A small self-supervised image encoder, trained from scratch: 32-pixel images, 10700 steps.
Rows from block 2 of a small self-supervised image encoder, named by matrix and row number. Rows with one number belong to one channel. Each number is 50 + 15 x the weight over its row's rms, rounded and kept within 0 to 99. All counts start at 0.
After each channel's rows are labels from the 100 images, of 14848, where the channel reaches its highest value: "colour at peak" is the nearest of a few named colours to the mean colour under the peak. Only what is clearly more common there than usual is listed. The data: fractals drawn by 1,000 iterated function systems, in grey.
# conv1: bottleneck pointwise conv (model.blocks.2.conv1.weight, 96x112x1x1), inputs 0-111
# conv2: growth 3x3 conv (model.blocks.2.conv2.weight, 24x96x3x3, transposed, each kernel summed), outputs 0-23

conv1.30:63 63 82 62 85 54 21 55 28 69 47 60 42 58 59 47 42 55 42 63 37 39 56 49 61 50 75 55 39 57 40 45 55 27 54 62 40 48 62 60 61 33 54 41 58 22 41 54 53 51 51 48 38 21 57 53 61 47 53 52 29 81 48 23 55 38 49 61 51 64 76 45 42 42 62 70 69 42 64 35 57 35 51 54 52 69 41 43 91 52 43 35 82 56 60 52 36 51 65 42 55 43 45 76 54 77 50 29 05 73 18 65
conv2.30:53 50 63 48 63 48 50 35 65 76 54 61 23 45 27 47 26 18 39 53 65 34 38 44
colour at peak: white

conv1.18:52 35 61 58 27 48 39 56 20 34 61 35 63 34 38 64 25 67 37 48 48 40 38 42 38 46 40 22 64 26 24 30 47 33 41 47 57 23 58 38 77 61 41 55 54 53 55 31 64 53 75 45 61 49 38 33 49 47 42 42 29 33 51 70 62 51 43 51 47 57 55 40 61 71 64 19 43 46 27 33 41 52 62 40 28 62 44 53 73 42 73 63 27 27 30 61 62 34 36 23 59 36 32 93 51 71 48 64 66 31 64 58
conv2.18:74 54 69 81 40 56 60 55 33 68 53 57 55 75 59 54 56 47 47 42 33 33 31 77
colour at peak: black

conv1.76:37 23 29 32 49 55 46 42 52 27 51 45 53 48 51 74 54 42 45 59 45 47 45 62 38 54 53 52 40 56 41 69 63 55 61 29 55 54 45 58 40 49 61 49 43 58 27 44 41 20 51 39 45 41 55 45 47 58 59 61 59 45 63 53 50 29 38 36 49 47 77 55 32 33 36 66 61 00 72 66 46 57 72 62 52 26 67 76 65 57 68 63 32 64 61 47 98 60 46 84 41 78 88 49 39 33 56 63 46 27 36 66
conv2.76:29 42 44 76 31 41 60 56 55 58 67 57 81 33 35 39 47 73 32 51 65 50 46 29
colour at peak: grey

conv1.80:51 59 41 44 47 48 48 68 54 51 73 38 61 00 45 35 32 50 46 59 25 39 36 45 47 35 53 43 41 29 31 52 53 42 39 60 71 40 57 50 40 60 47 83 59 60 87 05 23 46 56 44 64 65 56 45 18 46 72 37 46 34 55 37 47 59 50 50 36 44 51 73 32 46 55 38 52 41 37 63 23 64 99 64 48 44 42 52 51 78 47 55 52 45 57 65 45 48 40 37 61 42 43 44 49 41 68 39 62 58 57 49
conv2.80:46 27 55 61 23 57 46 47 30 42 44 48 64 40 44 51 55 52 50 38 51 43 00 46
colour at peak: black

conv1.9:98 52 64 47 51 67 69 39 41 57 44 69 48 81 60 64 57 60 68 51 32 52 65 40 53 29 43 43 30 35 70 40 50 58 41 53 50 46 57 45 19 41 63 29 41 57 51 44 59 38 55 53 43 48 44 53 38 53 38 49 56 31 52 80 55 69 14 33 50 64 60 64 39 82 56 24 64 44 54 37 31 74 44 35 39 28 45 59 47 28 46 37 69 50 39 65 57 48 35 43 67 62 64 32 53 60 99 70 33 51 47 76
conv2.9:36 51 34 34 54 50 39 45 94 37 44 38 46 19 66 33 55 66 46 56 52 35 59 43
colour at peak: black

conv1.75:36 67 35 65 58 21 45 53 47 65 59 50 57 35 62 53 39 43 50 70 41 31 39 40 31 33 46 43 25 67 51 43 41 42 46 42 63 41 36 48 48 48 46 21 50 39 43 43 28 38 58 58 66 27 35 29 28 51 48 27 26 24 46 56 68 43 51 53 35 47 36 46 58 40 55 37 62 50 41 65 57 51 26 56 70 70 82 51 05 42 45 63 53 69 75 19 56 43 38 51 23 56 19 55 45 50 30 50 90 32 66 30
conv2.75:37 63 54 40 59 49 48 54 90 57 59 26 53 21 68 39 41 55 59 61 78 60 54 60
colour at peak: white

conv1.17:31 33 49 53 44 46 42 29 54 53 31 35 14 49 50 34 37 43 63 38 35 70 63 32 61 49 36 55 52 48 69 32 21 43 64 58 45 44 51 62 55 55 49 44 52 68 62 48 51 58 54 58 51 54 48 63 61 64 50 40 55 39 36 57 28 41 59 47 40 48 84 65 30 74 66 44 72 85 95 24 78 57 38 37 70 46 75 43 37 52 90 67 41 40 23 33 34 74 58 57 55 33 51 48 58 30 48 78 43 58 41 36
conv2.17:68 54 39 57 72 43 35 37 53 20 55 51 52 55 38 45 22 28 44 83 35 50 38 41
colour at peak: black

conv1.92:67 47 62 74 42 21 56 53 15 55 58 57 58 77 64 50 46 46 67 79 49 80 21 70 67 49 55 75 51 56 53 41 59 52 55 41 38 40 36 26 23 07 65 74 42 47 36 47 63 53 32 42 55 25 63 64 56 59 75 25 59 37 58 70 52 52 47 58 41 52 38 48 46 51 54 44 77 53 53 40 53 45 86 09 45 54 73 42 41 62 43 35 47 54 46 29 50 55 55 62 56 47 53 37 44 57 60 18 30 41 55 49
conv2.92:54 41 62 69 54 31 56 45 13 40 49 54 43 68 60 68 39 30 40 48 29 65 66 26
colour at peak: grey

conv1.27:51 55 45 45 62 39 40 40 61 42 32 35 37 48 59 70 53 40 46 61 50 40 23 53 50 49 59 63 54 43 49 46 43 39 40 41 31 39 56 56 47 54 57 42 22 45 41 38 50 49 36 54 47 24 54 60 29 55 53 45 50 48 73 64 44 58 55 40 64 50 34 41 42 15 20 34 73 17 20 55 19 72 25 35 30 56 30 57 37 59 27 27 39 42 23 53 23 56 62 72 65 48 22 51 13 36 43 39 57 39 77 86
conv2.27:52 43 41 56 48 60 49 39 59 28 30 28 28 56 60 79 55 20 43 58 79 53 47 62
colour at peak: white

conv1.21:51 22 39 33 45 47 47 75 57 47 40 38 34 57 48 43 57 50 27 51 35 46 60 43 41 53 43 42 55 58 43 45 61 42 75 55 54 29 57 49 58 42 64 05 57 39 74 47 30 45 59 59 44 50 62 57 34 47 48 61 61 43 57 42 50 57 52 37 73 49 43 70 50 56 41 41 30 35 97 63 33 99 49 51 44 62 12 56 58 70 49 41 39 44 49 76 65 68 47 67 53 39 42 39 62 66 90 44 78 68 74 61
conv2.21:57 59 36 54 34 55 31 31 40 39 43 44 22 46 45 51 39 46 43 40 55 44 03 68
colour at peak: black

conv1.28:46 59 21 47 53 61 27 50 40 35 69 60 46 54 59 52 49 45 38 54 39 49 49 69 46 46 71 34 55 09 49 39 41 62 53 41 66 37 40 57 64 53 35 69 40 51 46 64 47 46 40 44 37 19 54 49 41 30 67 59 32 51 84 30 64 71 34 62 80 74 49 36 20 79 58 51 41 62 22 68 36 71 46 38 64 81 72 44 40 47 48 45 40 48 30 38 32 21 65 41 31 44 39 53 42 44 60 42 37 41 21 18
conv2.28:53 70 56 31 32 47 60 44 62 48 49 48 01 69 63 54 59 52 30 57 39 47 45 69
colour at peak: white

conv1.7:56 39 34 42 36 29 35 66 46 57 41 42 68 39 31 84 48 34 38 50 54 46 39 43 46 47 56 46 59 48 32 70 51 38 42 63 62 55 49 72 29 03 34 47 28 61 51 44 33 37 38 49 53 31 49 44 44 63 39 46 60 34 31 34 65 65 38 62 63 44 44 62 30 28 42 37 70 65 43 47 42 61 34 68 34 40 29 57 78 20 58 56 35 50 50 33 59 57 56 42 23 50 35 78 46 70 00 46 47 36 72 40
conv2.7:43 63 62 56 66 33 64 50 94 72 55 51 65 58 62 50 55 55 68 76 47 51 63 60
colour at peak: white

conv1.49:32 47 46 48 58 16 79 56 72 78 44 68 48 50 54 43 26 67 57 55 52 58 60 28 16 27 50 34 56 00 45 26 47 74 74 35 48 41 54 52 32 47 44 66 58 55 48 53 51 49 61 63 61 54 52 39 30 78 47 34 57 32 50 72 40 26 24 36 65 56 63 39 50 70 31 36 41 47 61 47 53 38 58 44 63 48 51 49 41 19 69 32 63 28 64 57 54 48 67 38 59 54 48 45 34 45 73 82 63 59 42 50
conv2.49:46 58 52 36 65 50 30 58 67 62 38 52 66 43 40 53 59 47 48 36 35 17 08 44
colour at peak: black

conv1.70:22 20 37 45 39 54 62 69 58 49 57 74 60 49 35 59 57 55 46 40 57 46 62 51 36 49 35 74 50 40 45 49 53 64 44 47 65 42 39 18 52 59 36 45 33 42 74 53 47 43 42 58 38 50 38 35 40 66 63 27 57 46 60 58 50 48 40 48 32 41 41 60 58 44 24 64 10 70 48 83 63 38 50 73 77 16 29 48 40 63 59 73 36 20 31 48 46 31 34 65 65 22 67 31 88 68 54 60 60 41 49 31
conv2.70:91 47 37 68 67 71 36 28 40 44 53 44 45 45 66 71 41 53 41 59 64 39 35 60
colour at peak: grey

conv1.5:57 51 58 36 52 44 44 56 70 58 44 50 55 52 45 29 45 37 58 63 50 66 56 45 37 65 27 45 50 57 41 24 38 71 46 61 70 45 47 22 41 20 59 41 61 94 37 63 51 47 45 35 48 62 63 44 31 63 74 34 71 40 50 77 43 21 54 37 42 54 45 70 51 50 38 39 41 57 63 45 34 25 63 38 41 42 67 18 67 43 56 43 36 45 86 74 32 49 59 67 12 49 45 51 34 24 73 37 66 58 82 43
conv2.5:39 47 51 20 48 47 58 48 26 54 46 91 34 49 34 46 54 29 49 57 28 27 51 55
colour at peak: black

conv1.14:41 58 69 48 67 53 63 46 18 55 60 67 68 13 45 50 43 51 40 52 50 40 51 48 57 34 58 37 48 40 46 50 24 48 40 37 49 42 12 49 63 39 10 57 42 34 34 57 69 53 28 44 68 37 39 38 44 79 74 53 33 49 77 26 62 69 54 53 46 36 51 71 48 55 57 53 50 61 13 58 63 63 58 77 54 50 36 38 63 53 44 52 27 70 64 52 61 92 49 28 29 61 53 37 70 50 74 47 39 33 28 46
conv2.14:44 52 30 33 62 50 51 34 56 62 74 63 51 41 27 21 69 47 50 61 71 26 30 52
colour at peak: white

conv1.39:67 38 38 42 61 65 40 91 25 59 56 51 66 00 43 55 42 32 43 42 45 38 55 22 44 31 54 42 39 54 44 46 49 39 62 38 40 46 28 65 40 49 45 38 38 50 34 51 24 33 48 29 75 30 63 55 24 54 44 55 51 54 48 43 50 79 81 55 64 70 55 81 36 58 91 52 54 56 71 61 58 76 73 54 46 53 59 40 40 81 46 51 60 57 51 52 53 49 41 45 15 49 48 64 58 34 59 50 42 58 43 55
conv2.39:42 56 22 44 58 44 43 58 80 56 53 46 33 29 67 42 54 56 46 71 50 16 29 58
colour at peak: white

conv1.50:55 53 43 33 81 35 75 65 51 56 55 44 40 59 58 68 32 38 29 51 46 48 30 31 51 53 30 49 99 39 56 20 42 46 46 33 66 31 55 48 54 49 43 48 53 63 56 53 63 65 21 27 45 34 62 45 54 31 53 49 43 68 32 41 71 56 41 57 71 64 50 32 43 46 47 41 42 72 61 33 38 77 63 52 57 46 52 68 64 46 66 51 60 40 58 60 41 76 42 37 52 61 71 85 58 44 66 45 34 47 56 73
conv2.50:49 70 43 57 63 73 58 75 69 53 27 62 67 32 59 58 77 57 55 43 55 57 68 28
colour at peak: white

conv1.36:44 36 57 32 49 67 41 50 37 40 30 53 83 64 43 45 35 60 43 65 58 50 21 73 50 62 70 56 23 49 46 47 40 47 33 70 34 52 69 52 50 59 36 58 54 55 31 58 55 44 25 36 48 34 47 45 60 32 38 45 46 45 51 37 60 58 49 57 53 43 67 32 73 53 51 69 23 48 00 39 30 52 21 63 34 30 52 42 48 41 77 53 55 60 56 69 52 99 68 49 42 49 62 54 45 60 37 12 38 61 57 57
conv2.36:31 62 30 48 51 30 19 42 56 86 84 44 54 42 40 50 41 47 55 41 51 56 40 51
colour at peak: white

conv1.59:43 67 52 57 67 66 87 37 44 14 08 67 22 64 46 22 62 39 44 58 39 47 72 79 56 36 35 57 38 50 55 58 50 59 56 37 55 49 44 66 73 83 60 30 12 25 48 35 47 44 31 45 49 33 50 57 56 54 20 77 52 48 63 58 59 63 59 47 56 53 51 37 56 51 57 54 69 34 48 27 62 42 33 74 39 53 55 45 66 67 60 44 64 79 65 47 76 47 46 42 50 48 26 42 53 54 46 47 32 40 42 64
conv2.59:52 27 55 51 43 65 43 39 62 89 53 24 51 38 40 67 40 36 41 53 69 72 35 59
colour at peak: grey

conv1.45:50 34 29 45 56 57 60 34 51 37 42 64 40 53 65 57 51 41 40 77 34 49 56 65 41 53 50 42 38 44 67 41 46 47 40 70 23 57 46 69 11 54 34 46 59 58 35 67 43 41 50 39 35 55 29 43 41 52 16 62 41 37 52 57 50 71 48 43 27 62 63 37 67 75 58 34 33 37 64 50 48 65 20 34 66 46 72 62 71 67 51 52 45 37 39 79 72 70 41 47 51 51 46 22 10 62 58 60 72 60 28 95
conv2.45:43 32 41 58 22 40 40 44 55 58 51 34 39 71 46 26 21 47 53 44 73 29 30 60
colour at peak: black